Weights of a small contrastive image-text model.
Model: encoder norm groupnorm, encoder patch size 8.
Training: soap at rate 0.0018, 9300 steps, batches of 512.
Rows from block 2 of the text encoder of a small contrastive image-text model, named by matrix and row number. Rows with one number belong to one neuron. Each number is 128 + 32 x the weight over its row's rms, rounded and kept within 0 to 255. All counts start at 0. Numbers have three digits each. After the name is the row's rms in percent of the matrix's.
After each neuron's rows are labels from the 100 texts, of 14848, where the neuron reaches its highest value: "fires on" is the input token at the peak. Only what is clearly more common there than usual is listed. The data: rendered rooms with furniture.
# fc1: MLP up (text_encoder.blocks.2.mlp.fc1.weight, 768x256), inputs 0-127
# fc2: MLP down (text_encoder.blocks.2.mlp.fc2.weight, 256x768, transposed), outputs 0-127

fc1.167 240:136127137152166157123098132052107122105154084135113106078123115118102134097091158111176080040184102080094146112145233145085108107143093109116116049077099087110074140157126139072141087152182081077126157137153130137110185100166137078110166157168148118134117118114097110144110104132097136098104101139125070119134108133145102085121051130135157165123131202142148109105149094120133133123120
fc2.167 280:102074099106174148080086100066111101067168126190130145109102139149120107094114190095172137090162111089146122133155184163132167114115124127156132090067147104144064113149186130117130138109149103092113137153132093149048098158160092115129160167166131147109167134117138118097156097149154131141055092124115085150147123190120068134096085178164146121112117167169130110146116129130157127106084
fires on: "black"

fc1.511 064:129136159102186134119116114155102128174120083096122108133086195112127113133076158095108079106099103107122097078150154145100147083059086093181131123122117127119119078102049138174165160130221127163143139088128145139191120170148160117142111179050098179143090092139093197102121140118154131141141109142181148121151101140137127084135118082057085125192120114103142095073150150119111139151150
fc2.511 067:156146133136119156045150119171142197138110181143143166094080062143163079166117134099156157119156108069135120149130125147135134130166129147136116130154104123204173120160125140105132206053143127105163106147133171115100167117129105134107177094176087134100191058142162082143126135098105106181129131080155170196094069128146126142152144121145167192078141127108096120131122183140107098188198
fires on: "with"

fc1.196 083:111099114107148138161164119134121162179131120108165166151158092100152162134170144171145139166124150125190104122141138116110109082174144170116147113085130116109136112172193127120157186096112135178182098174136176120138118154127119146091102143161147147182080133095159116107148176121111126145130090087134140139098136102113125161176119137133141117092130137185053114125133235108089120117088
fc2.196 051:128176160095142138095080166090124103109081152144156080121104138162079122099111150088117147096135091113083175122137096140120192149076103079159120130143150137128142152101029136173125093179150114106082168087099092113112120134107078075171162072116115112074123092128096096143137103122158101126128153184179166104119126116163122097079117104114157143160154092092181165116120061136156103127176
fires on: "a"

fc1.67 071:174135135067195076140121134186141101098112137158106161112155101153162122149149128131138173168163108190164189075101169085158133206118156121166157102122105179149131142098132155089089125099127116105085135143113125120163157112102144096148127054145141135136174184097073130108089093150132103101177103125092135134133145133149128189165140134081163143152129112144091110198072069153160167175134
fc2.67 037:069138139149092140088124112051122137166185093120162100133095129137128149111148148084125095106079126099088097198146113156084092068154077149109114171112132099129124138141129087152131127119135158154152122111147131133068108122130102184120142179128119112077063070182192152154166137121115152105087169121151136118132112149106109080095118137185103112107119146108154164079171208138123087090105
fires on: "ladder"; "orange"

fc1.424 125:079182153184158203093130112097115095093073159145154086115157132108117059160088107108153139068144097113085186097138130101109099148119183135078105127132093111154094146180114074108108105105149134181152062138174107140157092129155114159144127140178123161163132149102128119118118184164100142130108103138094133074143162133115110112091128139177086156098104074134078100143188180060129124149108
fc2.424 099:178119110068114065150129148134133176144166109122116191146077113164126196095185158161114099195117195149192092190131151164097196086151077130174154094115133151098177130076144194151128167145119146098083188129084105122086131123110124120078130087108166125102144093146140129093132119084140133142138193152168144173120087122133178129142134103066191093125196198118182160133114083149128133096167
fires on: "black"; "white"

fc1.123 090:139161116098092155197136160078156124188123099170189130138087130124023135108056123141148147145137090137129070084065149073145142122164100088134109111089161132097130064124121150148159100147158113184123121163095179129102172114123146192148125121160176137159097146123111142134103141123122143178101128130168146084163170137042103092123087131095113133163173200110095116111130056080060124145135
fc2.123 132:136125114164135124174135116089137149119141137165126125179175117096101124148124102158129156139146203178140092149145131122139091139155114159134097133149129114106135153128160133176114059148100159172116150152118134108135153128177094144184176117129108143163046185128149109104125117071110121090105173136063102114095166154165122173088093174156077122188103114138129102125136116146197118157109
fires on: "and"; "left"

fc1.305 082:093127157090175178176139158111157070093142128073141148057090175130169168134115152193124138095090120119133120158096136149126115058172139128134104139143128163094166100143122053108114163143152126190094107080129159136161147120101183178147114058101141123173102191130152124154106170105131137155172149135147182091098108135096040087091092137069153111106115113079112134077125128109112117129139
fc2.305 111:076157146129111142142116142130066070139116089159143108144094146146118152096103160153155139138078117125132172114129163103095179059117114168155126099116102113121115101185109122138133078145154083186153085097127090104096082110068122138101057143121142092075149126075147164175132129177113139122154118170141161081122089131171080128191124131125186140103155125139152092150067069141128088176095
fires on: "a"

fc1.87 067:168120102117136122115174130089143146166111118119169153161111113163127132061110135183106145104132105125118091107159124182203114060173094131086186173105116122111117112138152152048193138095106092093139124137088163129137141138109235169104094138137159113169126157185084080214100139077093135137108084094177156128120202129099134127131108166101159171121157169166071093133162060138115105136076
fc2.87 046:092120174098123123155056180167134103124142143157080102117146127140079162143094156114181163120135180148135130182128136084076165197115156146171102140149114148103136121112102094208093118148158132133093096131081094109158083139149045126175125132113094183084148077088135148068126106194160069129121109162098134109112135124186123132095145126168096120173100067120137189145110210121161116147134
fires on: "a"

fc1.639 072:135157111118144178115169151126129093162118121144122111090133161097107142135144113158106133097106184167192080161108110164177136130110166206122131096121095090114169173109074086173112095069090104064125159118097050094141108157132160136149142159156101121108114112187129107102174077129149137193176172100107208175122146077119133124136135105110157146115093187118173112134143138165100133178075
fc2.639 032:125098158134117110150092123126122145099158126096134152167125143121103149125104164106148142112151091078047145071161145072129137132131116101113131159134179174152091065112199184132132158191150140167134103143169197164112140107144064128136118133078152149165133160070126120162105166096083110063094057136116064100134134169120111128132106154152111116129155080154096133125112132132151103096172
fires on: "black"; "red"; "white"

fc1.715 132:136141055160162127130168137155053107182134138133098126061110094095124132158158119145128097147125144146177113149110145095120169117123153105144129106154117179077122095156209134129112116080080025106203113112095134152097136120162170155082115110179132122077146102103114138131159166186095127088114122147147116076108115154197165131166123112094120147158162141121156151148056100204129081157147
fc2.715 118:116125163104107139124099119099189170075126099132167140174155196142118135112101152106143180094135108107088176093163117151157106139122091149123116175098198076159116145116060094168139146174181184183054152159178123084163112130099073122191100161055132169195116142166110109097104098068159108147138121116134145183155149129080102113116124142167110143093098098127124082087175141070104140110098
fires on: "with"; "barrel"

fc1.517 099:079170202112160196164112133183150148110121091116123134134068165118114172173180105108178107124097153180175076088104110146160147146146155140199093137096151123093169094105119137123151206111108104184116084107120140062105133077087094184142128128141127105137129152135133102130127138073100110172163124133146170087103127110043110134171102100090121113105111120105109100069167163159130094145080
fc2.517 111:069125125106113083135124129151090065106130091137122115115079139178163130113116126152145133106083134123115196156107182095091175064097122155157141113113084125128135092202105112159134107107163087176147108084140085132129083151051114156109108134115139128084142108112102191165158108187100162141139130170147145079133112144178109097193119114143206146145135143140158120191067068116134091130133
fires on: "a"

fc1.612 154:135088115161143165077108134055110162117160084139085109033133103107105150109106188119167096092173099130083104143131192146113096067153092111101142093095098070170048097092124162068163099139168095101109154146111150128124164100178121088129190156158131138136097132136082174144077111168116146109112101095154057101157097127110115081105060133126146166104138184171157145103136106093134128089081
fc2.612 185:105078116095198136096100114062116101061165108205125152113084140135114086089106159098170119109141097091147132150156189169128193122122129092159131121066151132127076115136168136145162138100130110099105117145117097116054120145144101130134163173179141158098161144108136126083155114151180136144074097127149088149145148182112074146085117146140150122136122161161139124146087136117170140101091
fires on: "black"

fc1.280 076:156107149096124172094097172094149114138135139107127141095120151133103147100129118151169121105082155144137099130103200118105114114092140139114093170134136055134196107097113133090087104170113060136152119165134123124134213128126126166171131114113146106131134089158101128102131140169140119120155170150198132102135095155077074127188150047103145115152121143182192097106078118121105154129082
fc2.280 058:090118147181086073131139113146060103129112129127119118125111159148135155130080146137112143148067127088085169102140133105154156089148137136133111078114148142078099161127089122127136097145137070153145137059148076077088046155073152121115070118124130106111140152066150184125162142194077117122154125171158194075134088105170131126186144099136193096104127125121158075155073073153127072141112
fires on: "and"

fc1.717 100:148061155112163149105183083169082141160124123154091151050121120161120135100085154120151124076181148158131098075139197129160150140093135149144148108083133141166141096158105127189143121089118189142142150169111085136126115184098155103131132128160136181170123118128104167111097189163119099094166120112175170080165074117120093148129104188088166122144122107124079111148077136061130087144112
fc2.717 093:140184156106149158157115190079139131168092119115140141131113145161137101136150109171118042143101086088136177156156104163171146153139137165101188134124145103170175174128129101123143168115184145161137102109151148117107103181187116129129134079160107092079116090125176213136156164109149089156115131104131112151118094081166149137148131086125152163116091125126125123156164108173130155142155
fires on: "walls"

fc1.111 111:158103134060160204124121116213091121110132164082077122100185107115151093124123122162121110123078131154093115146112046139106131140179141149094137116148101089131133061112127122117106141163217148127098131111112176151124114081099144142149137110108104166159054198158139147085161136124164148175166152102180127118148145076087095169102156114121106130090147120116054141113130093171113116111108
fc2.111 109:115128119048104143109110169066080121120140039150122137107070141173091101114097140133135104132073151153145129133132176114126133110098082170155148173136073093176115121125130110083126112087131102123081099101131080105108117128109118137099055155134150184125161060144147127145128147182142123119115121173086110107104124163122119130163118082137117097144124114139175146135117117126085135119123
fires on: "orange"; "red"

fc1.366 063:109158142125094110102155106149137106183145115128140088066126188066113120151117084134102180115160120133172110138047154165171160114126156111154158145135193144161164100154073115131127154136128139092093179120113121110128114161150192149143156137100102059114126121160102163104124095175117123132104142101164121084128183114160139062142127145097150108111130124202113126107072084079159107155111
fc2.366 052:132114128174143103161134129114107178118173169141128115179151095113123184141108152150103156162113133160103111087157116077137130182120166107076096134147153142092079183126179138164137094185100145186163178144129140118148163090141080099169139152116154158156083144133096119147166112110112121111121148151079090131146178156104124200131130120176103064148121083071154110122145146143073134136099
fires on: "and"; "white"

fc1.520 094:208201140119141191085108113095106134060111095130139107143154210134119171103147205185105098140163070112084104107162165067182125188166121120105137111133168142128137173149173102105149124121131209128185087142142144126102114147158082155110075094133096138145167106160137113125099198110134149131127138118121172134179132143079133103089138100110070131138109136082096181137153102185129196196177
fc2.520 073:050076138150133059154130093132147164178172179119119165099088081115131091152127040110136146118097186129175128158105109183052127076130147099139119128120083106142115072149097108134069137133160055143056168125141105117131135108106154110110183150127161128121090125107115138135114075126107091118146133120129124124059107113163102159147096134125154101123148114141155059138111165060110069091094
fires on: "orange"; "umbrella"; "with"

fc1.218 128:083126127092150173151064117129131121108090113137102143099115108145133157107136132125115077102111111140073141139126117188157074133170139146138104155056077112166115143092137166128145187152169139101155061107090143140125125093115178107169170118140128149168115151140161102075117123115100116104135080099139104110112115147108146137130104069040126145136110176154117090068171145143110116143110
fc2.218 170:137121078169141151102105120162123182117131094167077114110077107132186105111160134154127094096066168164058118167145137118140136137153095146094127158093108097175143113139156151080081098163142086099111157097073171158123161060129155129138172082091086167210123115128145113117132135134129147152109096068140097119092080108121119171122121092037168112147157103123087095085149147156153139132150
fires on: "black"

fc1.457 071:122143148138118159149152159074113137208095078192154155126122109160102111097110107065093122113097110106106131123118133080163072107122129072082123120085155162137082104106069146111105214064187118108129118081095156114120121116165129152065130137180202140152079105119087111113175155141127203159156107136153139063140103105104149119098161123081110116110148167109086094085174079148092106142080
fc2.457 041:154134108076158105124114133141145162066167151104109112157137077118086126098109131185162130115129139205164090122177105110109164135156146158161127145165102091148143081157162078163130034215079108165131135142155108120161124102135099121214130093095099185114124118129096158132095130130148092081140164104095132141070177146157127130138117121171130128177132083165163147170093156092140124145139
fires on: "orange"

fc1.580 059:087169149137181084096073150158116125151136137110157137163129140168110114173061100078116123122122130086164104088045140146082150171086079091123111146126109080148092011101111101136122124126182089117143118154077144138131123198144119113109168171099158158073074094100149214084101167112143134156205124145160127139139130144175165093155114110102068164119196142104122110099091105142109137135125
fc2.580 033:176140144115103150051168116167131195154094133144128164071081089120164092123130127101132138127143103090081127146178132138168138069118165149130109127131121134173169161141103150131178224065150148143154128108184169124090127111138125151176123055163079151149192084171115072155172125119103123142096138089138161193110098121090089140174150133120196171118114132126116134128132171147103095192188
fires on: "a"; "walls"

fc1.59 077:121175097118107083088114078109109153175139165200197146113084121125146137124096123157080169085121147143115144100122123112153161077110207161184097089095143125126113175179146184090185125155143152116156171152084111132090144117155139159116155103148162148097162101093138128155137112168093090107135106106141146123076132168121121097143110117115169138174139146150135073169082154113091099106113
fc2.59 079:096129177117154125200132196130162097079125103123120099153168142129093159103100149155153155172137087132124139132144189145138078140157143085108141157169127162096112099102096083199121088174152142135107120104164102104112083160134121138199120170151089076177098154122108124092163146095137141116080169187094081131169168132142164147106150135166088098111160113093157160099124118154098153114132
fires on: "and"; "teal"

fc1.306 091:122126125125111140129120111037097104191114145192150124148110139161133106140056115156138125101187134146087070132149188108071167145092128151118115161166181136157090076186130164145186180153139122103139118174081094162069079132157143127182177143113142150112129096075145150126158124121082105122143142149168174142153072136147108151171084175078099066123196143140111128120120110100106093085093
fc2.306 061:129166138098121076090108137216171183121084107113089161089145130104137109096146128118117116149073054076157154109085098135141151122139180065112141116131122086156157170109139065131076123143135114154147172093193155135134129156131152110114080074219108111116133100157116157145129177128179181166142170104124080111115142094139116062119195094162160179124125144093172124123094104171135116159204
fires on: "walls"